A small spectrogram enhancement model, trained from scratch.
Model: 2.87M parameters, log mel input, arch unet, activation gelu, widths [64, 128, 128, 128].
Training: adamw at rate 0.0032, 20300 steps, batches of 192.
Data: 26041 training examples, 149.7 epochs.
Rows from block 4 of a small spectrogram enhancement model, named by matrix and row number. Rows with one number belong to one channel. Each number is 128 + 32 x the weight over its row's rms, rounded and kept within 0 to 255. All counts start at 0. Numbers have three digits each. After the name is the row's rms in percent of the matrix's.
After each channel's rows are labels from the 100 clips, of 14976, where the channel reaches its highest value: "strongest on" is what is common among them. Only what is clearly more common there than usual is listed. The data: drum patterns on synthesised drum kits. In brackets: how many of the 100.
# convs0: first 3x3 conv (model.mid.1.convs.0.weight, 128x128x3x3, each kernel summed), inputs 0-63
# convs1: second 3x3 conv (model.mid.1.convs.1.weight, 128x128x3x3, transposed, each kernel summed), outputs 0-63

convs0.2 103:149150138104069080126152113143112128109137023183105116142146122098134149105144080133132143155028129145044035107157144074116165153077136163121154143076139145089092122105105094125137034147061128
convs1.2 049:106170121152080172112141129140142144079098163102119094161101109092148146168107152164100066100149092122191159159092170094149075135163149100133125116169141112170121094175159056159104096120166090
strongest on: pink noise (76); clipping (25); text has "clipped" (25)

convs0.61 101:125176101129109062098155138160096131088093079140119133110113136054119116094125099109108125052110138122062081080144176119085172137103124121098157136088160120041092137074139099134107113147076118
convs1.61 085:108163110158090176112164085138164158169104181096090124167096108100149158162141132174079091108165099109174146170091172164165066124164121081130133102126082126165108099169175114172089138101152072
strongest on: white noise (43); pink noise (32); pattern: one drop (29)

convs0.89 109:127123083123137033119130118148119124088119067142124127106114135069090173092115083111163110047103130139056115097113162085120187151093125148112182138087140111099097118069127108110122102112063160
convs1.89 083:085163130154072174091156101164159126148077171092079099176084101094164150159157148178074107107151090111167146127086175127169093100162145094157083105111093094156108098174166075169087138083153087
strongest on: quiet level (58); white noise (51)

convs0.40 119:136177156115085083122162101152090126113117102184100105085117162098102139081133099114143156168072140110089055089140173108051134145099119109107111130114157119066121145082125085151107100126098076
convs1.40 078:094171114161070174088161099157158109142090163104071101178095092068166155152159178179091103099159090100168156089093166131174128114156115098121104097100107087146123097182166103174094172089169111
strongest on: white noise (62); clipping (29); text has "clipped" (29); pink noise (25)

convs0.15 069:113091123087123154133129155132114173133133114114174137171084089130149117127071109148105120136100152154101122148130100125139209162132117169094133100182121168127130098120051092066235091129117156
convs1.15 060:174111134100132145148156133080110138080147110128172143121141132202120126116117083122155158154130141154121143188139126201105131114157114111074170139161105162145118149106095148136127224165136128
strongest on: one drop (38)

convs0.35 103:126174088123129052113151146150109127093114071105127125098088142065096128098117123111144129058098133128067115088147170088088197173101126150080153137102166133096089130092126125134140088160073160
convs1.35 079:095160122163080170098172087158170114173089176095095122169090106086160153159162136182089107109165095107176157126095175145166109114161127081137090100116104101163098088174174099173079169091137081
strongest on: white noise (51); thin (high-pass) (48); pink noise (38)

convs0.106 080:127118150184132155139113153113145140177142116102095131173092081148153104176077108168102134119150145151188213173135103151168145152132169129149149121119089138100112110140137132131165192157167090
convs1.106 089:154081125083187082157099165080107111125163083163135144100163158147096078069100146077121175154096143121058091122176075090110152133096120176118148144115165127117160158090090141117161135175088186
strongest on: muffled (low-pass) (98)

convs0.67 095:054059147099149145170108148063098112161140150104122097153108089207116109102102130163155046160057148140104107131167074148129114063120094165132058121092085124170190167151085139139191102192155138
convs1.67 093:118144090145136141128163129108159201177113143085116101154111113103151182175077118154111045106129125106169170155084142139155077128140102107071160114141116089162089106160148148162091137139170093
strongest on: rumble (51); muffled (low-pass) (44); thin (high-pass) (40); pink noise (34)

convs0.34 075:111122124065106146074109116131154114111066145113096134180074089162194120115110122094133113124132120100214142239153139168159140109127154157144110106146126088125143069148135094139159158119114198
convs1.34 145:172091139125201090182111122075109116124181131158186169076178166185087105117110089088167129158148151159133144186175096152088099160137128130092163145170161180120122152084117184108138132177130098
strongest on: one drop (25)

convs0.16 115:156113105148141148186121105100103135159120182168101113078150124201038111140190154123178128129149151143152136135123066167113126181114140148107118096123172133202146141119122189141151155135144145
convs1.16 160:087164116161078142081164089173162091154088162091065101165085090111174157140174140184097120095145106090148154077088152087179162114143104100124084092088121080128090092175165126168086126089156107
strongest on: reverberation (76); text has "room" (76); text has "reverberant" (76); muffled (low-pass) (33)

convs0.83 096:100170111068118086125146096145093132101129132131094096081079115091091156068124088097184091146094117128049082099118165116082172110082120151094138119083125142137107108062123076133110098157088155
convs1.83 094:099143126129079168075151114160148183155093147089067075172083099105160149142137105174059117129104103096140121088093167161175135086133118116128045117085088103142110090165133094166098091103136103
strongest on: quiet level (63)

convs0.29 075:110118160178125161191113101113158159130098143103144105200051085046182095136143100195118135125139124143151156077096104174147094172152137116133066103146100150123126113156111117111111182136126094
convs1.29 098:173087124105196087185101140074116108128176112161154154090175176178096093074102101084169155150138164130077126150179067121107130160114123155117160154133160159112130177091102196115146106194121140
strongest on: muffled (low-pass) (73)

convs0.57 073:145162079101114147138165155133111107102098092199121103138178086145123134180194162164149110115120123138146165108084127126122121163139126079076114052153118128125171087099102132099124118097117119
convs1.57 079:124138116159138138135089108130144120135133173134100147133127150161135134119129116139119081093177131117142162150133119060137076205169167134192142133137142152128097136140148162147115004145191089
strongest on: rumble (60); clipping (31); text has "clipped" (31); pink noise (29)

convs0.119 100:084153150105154122138149093100102112127126155071114143121107053108122088068093076089118106182098101110084077120153129129122170122094092120120130133063127138137102129112154101135139077199107151
convs1.119 073:117141107101112152099178124138151209168104138076095081166105119095147174164086048170101063128111140105162151116096177187172122094129073107085105125112108099158087108162143130163092086139152097
strongest on: pink noise (69); muffled (low-pass) (43)

convs0.0 085:087128148121092156087110114125182173166110070094139151180075091159192136160098118133165136121118111132159101193083109153126102110148172118135121137124083136107072125162116089125096162145117086
convs1.0 067:158095138102165081158113141097093102079166090161161147069159143183088070078128112083144189151107122131067089144175085105090149125114115164101113151140143176125142146088087123102150142165087165
strongest on: muffled (low-pass) (29)

convs0.25 056:132141105049138193123144145135137100055072115125092108156117096117133135157087198110123127187087141156151148183139167136153146108142105144108100125175159145132157068131060087084180118116152138
convs1.25 086:138111122114130136136176137115132107133136102136144120134134137141140131124138080138168171156125162122119170122127128199130181088125069109068127130117108113133135128124108180122110255143142134
strongest on: rumble (55); muffled (low-pass) (45); pink noise (28)

convs0.5 094:089116140141087168119135069119179164137122125077154180144055090064158143096121095147144122113109117121111092099080111133102137165121161095112123115172098152165083101192138105115035184106119100
convs1.5 092:153082149095157095161076129111105079115158098160145152084163161169105089067107125077150174171114150143058115122172079070092142119114149164142130158122159154112152151088092145105153081163111160
strongest on: one drop (46); clipping (27); text has "clipped" (27)

convs0.43 092:089109123100077132136138157181109101135130078117116117173108087130166069084102124134095093097059126121117087116162178113116169060104111148096115147091086128119158140113125120123197053178115140
convs1.43 051:149110087127174127144131167061140161162153133110157132120137163135123137136067084127106049090139140125157184160131120125131078134123109142083188156165156131176081129130109181135109098207135130
strongest on: pink noise (46); rumble (36)

convs0.11 136:196085118147147124144115082103098123130138145166121134047139147165027134127182135133214118126134147122160146134131078134111130219100144107116142113138176133153161168122116176122136117112146104
convs1.11 142:085141128156074135080144103169150079137081125102079085162092078109166149126180128180144148110115103095134163054097123068164196149140122110114047088090160077103096093167127127155084144088164115
strongest on: reverberation (94); text has "room" (94); text has "reverberant" (94); clipping (26)

convs0.111 082:092146122131083199129098158124162161153136095084108144146099081146139131119158104167114136067156137122122174144118102146153075106129196084174152151079108153115095125141117122101139188146209058
convs1.111 099:139093145090131094120088157128104110099143073155108120113144136156112085070134148095114194162076132118049085091159084083120179120102136180147117143086143115097174142108095120113160114140105189
strongest on: muffled (low-pass) (91); rumble (42)

convs0.107 108:106117131145095169113135111125160163160123077098164200158090110132155102139116082154142121106132128099143071157084102136108105162138175074131127145157103159141060120173153116123073165101130052
convs1.107 063:140092140094126096137092131127111078090139075159123135092147134154111092063125155092141199156100125120051096105153088047105178110117131169144116149103141136122156132102097109112148123139102185
strongest on: ride cymbal (49); clipping (41); text has "clipped" (41)

convs0.124 113:129120122134092187101132112119151142135120076113149188152103120159144125152179096152147134080123139112163110158078098133116095171131175039128150119169098134137088122167159129123065187094144055
convs1.124 077:131087131109132095132090138132117062102141079149116128103140130155115092061139134107137209144100130106053110091158076047116191136113114169130102141097162123103138133111088130108144121142121181
strongest on: clipping (31); text has "clipped" (31)

convs0.32 124:133106115122090176129121101130140100115124091124114134088112146166086169132173087163187124072115154091165131126078097105145100171097133057114172086144110141154137128126156143111060165085132096
convs1.32 121:110105143132106124096095128156126063126107105128085111141117108139142117084173133143138193135097128105079130052138093064146210146118128166151075114075173100078123125137097144125122100111143169
strongest on: reverberation (69); text has "room" (69); text has "reverberant" (69); muffled (low-pass) (48)

convs0.33 130:144154128109082086139149136149140128122136026175113120154143117100156107076132066121111155133058138102070000107170152084119175159107096159120138155097158137084113131125128095138147046151077133
convs1.33 073:128164110150102165136160116113155156123119171106124123156118126093138162174110105161125049101179118122193176192103164152156053125156123087128168125165103137161105121161177121156098115135179072
strongest on: pink noise (46); white noise (42); thin (high-pass) (41)

convs0.85 073:106100139118128162100110125123167166152129175080162127183054076079160146139138098225121129138137167116135117070097118163148124122135133130096081100179096106143123096161118112117126168130134166
convs1.85 109:170094134125191104191090105080114101131171143149176174082173177193096107099106102084166120147164156155109148177174081126084084159136155145119168144166161181121114176090119194117140071185134111
strongest on: one drop (45)

convs0.36 083:096125135127113150089097078115169165159136142095144151134076096110160118128108091174138119116089100132096070117068086123079147122133139101086137124136105172163049121173129094112062125113131061
convs1.36 076:154100162092134096155101145127089109095161086164160155077151143167104068100118143078120192180117131148070071148166115103080138106120156148142117157138124171118162130080100089104163120140064152
strongest on: clipping (40); text has "clipped" (40)

convs0.81 075:115125122117064176144153123123145086125067090139105091156139056139128216191162136094181104112098100098123163143114127099159118170135130088096165081169117119173135125164089129111100108096131128
convs1.81 060:141094132118182125151070138106136154123146139136106116116151158164111151099086090117138082143129140125110175148146084041131079178136161147159161141121164134122119121126104175122120012174224088
strongest on: one drop (29)

convs0.58 119:147124129136110167105154103132152141115128101098162215175135132172145122154165104137120130099107145113186089151108104124127126141124161070113209113176105140142097113174186126122055171103119126
convs1.58 082:120086147086127101126108134144132054128126090139110130110140126133123104078121139121109197165094132093071109077164107026128200108117103155117097134079163109115143109120106105136139132138112177
strongest on: thin (high-pass) (60); one drop (35)

convs0.84 114:155155147116117119134116132228101126096115153145121135136145121084124142120175088120089163095142133123123117115097255131116104114151121098111089155125127104099106118104146088120063139108132131
convs1.84 124:105170110172090166105161077149162114158107181107091146162100103115158151155174167168109099091189101115170155173096163163163078139172124087138152098139084133151111112165181153166095157091162085
strongest on: white noise (86)

convs0.50 129:179106115123131116177149095114116150131142127200106113036159138158041089104213155097180126152131131142104124138132092149085114205104134113141101134129150133150142139088123115125141129126148104
convs1.50 160:087164136155065131070169103189145102138082142103084100163081076089177138155188151181086141115122099094147125063094172111162185110143105105124051100102132085116104079166153083170096147069121119
strongest on: reverberation (71); text has "room" (71); text has "reverberant" (71); clipping (47)

convs0.113 108:148112125106033147096097171103173137143140086123154124174115159125152123129175131131121156141083133111168118136191113128140148101151155179160084145162132131111128140143087106143204081139124215
convs1.113 097:139125122140149120182137111094141131148132122123173140111149133117114171161066148102165067152134115131173161180121127096098071150161141095059185110176165118154123106129147141153114195155157090
strongest on: thin (high-pass) (55)

convs0.116 117:099175144129076099121144099162103131103124089122078136148097139097151079095119079105072171169056129097066000095139175118068129113088101100109125152097147142039101131125132090137118083127086084
convs1.116 095:125162099159099174120166097122160162142118174099113114160106111104150156159130109169109082103167111116178167179099165193162074103160097087101166110144084140161103107165167145163095155126171083
strongest on: white noise (73)

convs0.79 109:151164119125102111104133125216081139106110145147118124145142152093123137130177097115083173073116151117116121110097251139097121117138138097125102164119133100088099110100147090113096134121103108
convs1.79 096:112173108174098161115159079140159096154111182114108161156106112110155148155166169163114093090199103123178158184103163153154074153173126088143170102159099140151112120160183147162096158099156089
strongest on: white noise (85)

convs0.121 090:162123115103106147105117140120137169116077130072161154176075126130176142125137138114144131142113155139198119182098134156104150103148163120124124125217133074116125077204142099155099222096138179
convs1.121 078:151077145089176092184101152099110095135160091164167158075167150152089110105072129070126151193088144128100112154170098045080114138112140136075145135140173140124136127079090123110145141176108121
strongest on: thin (high-pass) (55); one drop (33)

convs0.78 109:107128119136111148113136127124178136141114079121117171190112083187188134172151112136204124104132125101173084158086100123146121105131154076132175118122104139138070133164147119129076146122113101
convs1.78 085:136084150098155082136098153129100067087144090160133143091152146165104075073146125098141197145108138117066104103174088065110179134106116174138105146109173141098138150092096120102152115142094180
strongest on: clipping (27); text has "clipped" (27)

convs0.109 133:146134095105125073138132109139115150125136099175108073040105136121073159084149133106188105097128113142080126100121160116091146149123154139088101136111135128138139135055103102150089143134101115
convs1.109 180:081149125145072159065144111175147108145083150097061089172080086099174145138173155177070141108121094088137127066096152115171158105138128118151048105081104079130114088168140094161100127082150120
strongest on: reverberation (91); text has "room" (91); text has "reverberant" (91); clipping (32)

convs0.14 106:153163150125088091080144114189092136096094138150112128132129156078124148113164091112101156104115134133116132098089224133093132115129143071128133156118153102037103128096136078128071135066091075
convs1.14 095:107169112171085173106157077145161120159103182109091143167100105110156152159167170171111103097179098118173160170091162164163078147168139086142151097137084133149117116167180146167093161088164081
strongest on: white noise (87)

convs0.66 119:101145147136071063152131156138118115122143038105115109124094137073124123098094130112144122150035143105081027094142150054106179132074104198089168147102136120102124139105123147135193039162069168
convs1.66 082:112149107142087176118156126128160175161092151093113099162102118077148181170101106164103063116140103120179182150089163135158070110159141095120126120141118103171086093165151082168076133127159086
strongest on: thin (high-pass) (94); white noise (54); pink noise (35)

convs0.18 095:114195122081118071145162105151101138099132114126087112119102129086109132056119050102145136158083152116045058095150171117090180131079105151097134147072143139103107121096139077144130092177092141
convs1.18 078:105149110131082175088173116148158182155102150085077080176093098096158158151127086184068098120123111095157144113093169183182121089134085105107069118097082099149092102171140111163090123115153092
strongest on: pink noise (58); muffled (low-pass) (29)

convs0.127 060:118102177134139202122174123120123149131109089095107135205060105095150189162123192144094162184111127123119151041113128122132160096169122126114118115170100139100173086118088115106172151129113157
convs1.127 060:167099135096153130167157128082127124123150111120162138116150154185121121099100101118160163166121151133099150155152110189113155095144099123058161132140122150150137145116097202145128236175136135
strongest on: one drop (37); clipping (29); text has "clipped" (29)

convs0.4 106:140133108129172100165111119117082160128147089143120129043095101123060096076146120079137138155147116150114109127122113145067131164075169108092125117140139163142131105088110132132160149165102179
convs1.4 156:074152134146071149073163130185154105153076134092082106168074097089184141144172127183074144111112111095135137064096156115168172094120118117143051113091120067130087090164134078147086155088112128
strongest on: reverberation (65); text has "room" (65); text has "reverberant" (65); thin (high-pass) (64)

convs0.105 124:184112112077083123123115149137136109145138040208138151070167153138127126094136145116120172111095136120094042125199087117116142158141124116161121162117161127098118173116093089148139037174101141
convs1.105 118:113172115161096148131179111132160149121097147101132111162108104077155167172128114162133055103173118123188177164094158145148083131153104086112134108162120106148089122165173111153086153125172073
strongest on: pink noise (73); clipping (35); text has "clipped" (35)

convs0.69 088:116104156116119172083133129129150161143100161087161137203073066078168125136118096233106100126125150126128110074107121170160144105115123123094118116162093110123116105152103095097141127133147159
convs1.69 124:176102135126188107194101104077112122124175145149181177083175176190092112107099100086168114147164154159121139199169096146084073163141151137115183147176152190130121172094122189114143081182134105
strongest on: one drop (44)